config.yaml
train_examples: 78125
hop_length: 160
encoder_activation: "gelu"
encoder_head_dim: 48
encoder_patch_size: [4, 4]
encoder_widths: [96, 192]
encoder_kernel_size: 7
latent_channels: 6
decoder_block: "basic"
decoder_attention: true
init: "kaiming_normal"
lr: 0.0024
steps: 7500
batch_size: 128
Rows from block 9 of the decoder of a small spectrogram FSQ autoencoder, named by matrix and row number. Rows with one number belong to one channel. Each number is 500 + 40 x the weight over its row's rms, rounded and kept within 0 to 999. All counts start at 0. Numbers have three digits each.
After each channel's rows are labels from the 100 clips, of 14976, where the channel reaches its highest value: "responds to" is what is common among them. Only what is clearly more common there than usual is listed. The data: simulated modem signals in the audio band. In brackets: how many of the 100.
# convs0: first 3x3 conv (decoder.decb.2.0.convs.0.weight, 48x48x3x3, each kernel summed), inputs 0-47
# convs1: second 3x3 conv (decoder.decb.2.0.convs.1.weight, 48x48x3x3, transposed, each kernel summed), outputs 0-47

convs0.4:474497502498577501506591511522506485579573513509507511497487496504495543537501582502548491522493509492505598509494551561509480623505505542500550
convs1.4:501486513516492521435459487491511487478450495442509481461501502417487478495494481511482506498490491494490719495468491467475498476485488494505484
responds to: FM speech (33)

convs0.23:450453476467548487463561463491465464566560497457442489456468487446506539540491545492510495462450543456465587476489556574527468572505480515485519
convs1.23:492471505503492514470438492497490499441446530453539487439501486454507471475497474501486526495472502509498704499432494474490496487512481534503473
responds to: FM speech (25)

convs0.24:472491474401502476408505423505406486506530489431427490475483491428505488501460514492500486425466506425424527491502515522505467513495490521486510
convs1.24:508463498481514452392477430494526582433474506450459559453513494471511521433538469500506482540465513469465489486435478468510488485537541593518513
responds to: chirp spread spectrum (29)

convs0.17:492555519583536517546554546512567501547545536569575495523493509544518522495526545504526498591542509557557554517469537544532523563501500494513519
convs1.17:553490508468466509519492505522427482467451505503477519577539469485495451497480451469475510466474486503541652483424444452490476481523489440494464
responds to: FM speech (28)

convs0.11:375506494497532483495552486482510423545516520528503426449391481503431492510503543477487515527461448489486501489492515540463518528460430511473458
convs1.11:487487571491515470508487502431452608480490468493602526446494511479468495505515518507472578492585547544541535551517513480570472532483488537496502
responds to: FM speech (33)

convs0.20:448520462466487457446488442466480468513453466442448454454415483407461465504503531495446472441467517452464524503481485503522488518449441483426487
convs1.20:486465500402477476454457480518452541406448526484490502461502497513479524448487466506456507452445513427542571507418476481493471462523527568509470
responds to: FM speech (27)

convs0.41:437521500470538494467512433468535425561537504459517510435458460444486568450464498505523526503467499508453548496441577520517526566459446443498503
convs1.41:492439520510491492488454491508493454457420493435518475464485523427502449540518461458503475462489488494511641514418483465481497477487514417499504
responds to: FM speech (27)

convs0.46:386491515480476465483488510488510402511475464499521414456447440464426513470509479515459505520437533510491498445523496497475483486468413452511467
convs1.46:521481520381541509546462486506382497514493507521529481530505506519497528503482521508499508382472515429495452493583521503517474463510509567486517
responds to: carrier: 1.5 to 2.5 kHz (97)

convs0.31:521564510554555511543560542533546531550554512522540537519518536517540531537515556491533515543544529539537579524521546555541509580517537534524558
convs1.31:546469494430450494489472497496417469478458496464457523544529500472481461489490463465472490432457488475514654479430481456493509491509496454485473
responds to: FM speech (34)

convs0.12:506472490495441462495438476486518481439429473481489467490495472482486440423486423500464487505529502492488427481485439429483513416458483421490436
convs1.12:507484538499536556525408501522493517516428524508505515516534549499533504535487507516514524513492514510509470531651473432521512381516502537501494
responds to: carrier: 1.5 to 2.5 kHz (84)

convs0.1:437473479439513472416506394494522462516494477460433502467457499396509500490491544482487505490458504439410537502453526493511459495458484491471474
convs1.1:507476514459471467430470474486469504382467508461523486444529518479517473405481453550498484480436517494508581500429476492488482489504506575510439
responds to: FM speech (28)

convs0.14:479523487435543475436541428509475489561543529466469511474469537433509556522523543516513530463491523461440557520458562550559509591474502499476542
convs1.14:492463519519502491442453506505520491455452499450482495429508512437483481498485467511471482471457487502496693504426497465486492473505481507502477
responds to: FM speech (37); frequency hopping (27)

convs0.32:464609413449505470456493498507467439529555530491501473492500487505492452502419507416537459459448462488531507471529518464521450511563507497472550
convs1.32:534495551502525473461519496505505563496487424500535498544514496487545464463541408439467379569494463516512543466485499485505554505550484562542474
responds to: FM speech (27)

convs0.0:455471481404505492436506433532411483514502532452425490452465508441490519521451513500477504417453503453432552517495516535503452514484458509503530
convs1.0:538471589475508530449454510493469554482431520437509510462563535417555490543511459449493496434492505504502624525493498482491485524516495521519525
responds to: chirp spread spectrum (26)

convs0.27:489457503514443397514452493529519510448478447491481432512482463514451454483476474551422454508531502511502480498489452464499453439424431477449454
convs1.27:519448507473513534499453518475467548518484497512420534521542513500553471560517574511520479447467582506546470533554463469488483416537513581566519
responds to: carrier: 1.5 to 2.5 kHz (99)

convs0.35:489466476461437454459453454501455463462429510446466455482481450469470457462481428495438476448476486451455476470492463452505493424483456434490465
convs1.35:514507526512505512556404522487508498498409499553490499529521531552528483509523484502515494514494510515546484516620486418532502367510508503525493
responds to: carrier: 1.5 to 2.5 kHz (53)

convs0.25:441521490428455461460461430511393458449461476463457459490486453461455476477459473515462494420458489466463475487510471480472483446483439479503480
convs1.25:533487554435514541527454491498416514509455502508498518574544518531509504520501500514505518448473516471503455513662515457519506428519499549527513
responds to: carrier: 1.5 to 2.5 kHz (54)

convs0.21:491482470417495490413488400499435493497501487419444491455483503405490508497483511505503484427487495411402497508497499497506491493499490488476486
convs1.21:513491496408502484407493384515475542459510503431465551502508491456497512470502499512492510438490520407419481532447502508493489475548523535525510
responds to: 50 baud (37)

convs0.18:522490497508581529511581513545481503557583521507526509499510505504498552577496557473543498501536474500513549502514552569484507595536522561517580
convs1.18:507480505507498518437452494489507495481454498437507482477499487427469478521495483480483493502492477490488709489457487443464508462493482478505488
responds to: FM speech (30)

convs0.34:518510502518584505521593512518484515580571518508517513504521500506505540553490552452536508498517497517518593485524557551494502614526524536517558
convs1.34:509480484490488513460451483492511487488440495443517489478497471429464465488489480461477483510525480483489696477467476443453504475474483458481507
responds to: FM speech (26)

convs0.10:439479478448527465456537442484430470527516471436449487467457464445493509486454513461500461425426481445449563470466523520530452536485444477479481
convs1.10:507470497482463469442461494467513515411462501447508485443494498423472483431508423522472475492506491490519626481402447486517501493495530486506476
responds to: FM speech (28)

convs0.30:479436482418487485429484430485402492483512462450421477459471476436469497507487513483481487420464480414435488484513481499454479498483483513490487
convs1.30:526492514398521491484489447505467542522488475479463556513528490516474530502533527497512546432459501410488425550539530477467494434564553569545535
responds to: FM speech (32); AM speech (27)

convs0.45:477504496510435462494446494484539477448433469494520470486472469495460457434488426499449506528500490509500438477491448443475500408480456401478431
convs1.45:521474511528515532500388527503512501526417504505510514476533544468542489507529520497526506506496528531524524529608459419540491373529503515524477
responds to: carrier: 1.5 to 2.5 kHz (84)

convs0.6:399509499512507447514522507505548444537520495506488479483471499512517484434516521508506459528437580511507568528460531534587470539408465445470455
convs1.6:486500495490465478493495520486469469468445478496489504558496489511483435469466466575473501445480518506530669495429458472501497503494485506473410
responds to: FM speech (31)

convs0.15:474469467447448444445459462516448458473435509448462443469484441458476473460483449501441478438473506446452492473479470470528483438462458435495476
convs1.15:515512529509508510561404532488512495503405497549495499528517526558515480507519496502508492508495510516547485511615483424527513361506498512510483
responds to: carrier: 1.5 to 2.5 kHz (52)

convs0.29:467489473411532508423542443516436464500503521436438492465463455435509494513444534500509499433473503412432525479517527501473460556474470516490511
convs1.29:522452527493509473425455502469511541423471488452493510482505504469529491469481452491478482474455502510526652465457495463508454504552480596513506
responds to: FM speech (26)

convs0.16:471477485538440444530460532474554473446427450517523450510487459517454453440490444508453465535519490516536458469481458457470522443471466423455438
convs1.16:506511540484489564546417559505492494491425476521406487585525531496519467545509510519526507408454516506526504520544428433515484456523471532508481
responds to: carrier: 1.5 to 2.5 kHz (98)

convs0.33:417556515495518464561521477485468414542488471533540431469459453499436475452481497476475509469436495499489524468425521542528470510442427464466503
convs1.33:523458498431526523544445529533438500527486516512513480469515524464518530584531504421527535393500461485524532527586515478513508511489501415504563
responds to: FM speech (34)

convs0.40:461488459401517476491504494484420492506532439495422467506454472486466519519464563435486469426451491418487488474492512489462458530457470548445494
convs1.40:513499513479488496439494515484503537433504549484477552480542487535498504442517494523496537472403518477529493504456507528495498485584522648553443
responds to: strong noise (95)

convs0.8:442521490433463478467466429504369458452475484472473451511487444442448481482461461495464496429462488470473469488503482482472480450475464474492455
convs1.8:522479546422520547530447494504436499507460499513501509565530514528500503526491504505509513459471502471509476517671513466511500404519494553527506
responds to: carrier: 1.5 to 2.5 kHz (57)

convs0.26:506500571501474474415448446463503549526509484479420480499476530496525553501448495451483472525459448534473518561456538504516387485430474529488487
convs1.26:484441529521476518480508484427493485491469549474602503566511460503467429489470566518465536468454473581476525522455469531497512511506450563453432
responds to: burst (82)

convs0.22:485524489538427490506442509472555483440417470485543468479494448492477461445513424486461511516523468489508445479495453461460533413487483413483446
convs1.22:501468497478486494513371504516460497501414468515508476501481511462503481501503505475499505494529497504514506503553430394539480358500505476481468
responds to: carrier: 1.5 to 2.5 kHz (81)

convs0.2:493473480420504486413486387490414487511499498433438498459490500402498513501492505499503497431496503421411499509492513496510490495481495492481488
convs1.2:499497501406503459420469377515472542456508502423487540528505483461486532492518496506514521426472499426447452507432500501511508467535540518519514
responds to: FM speech (51)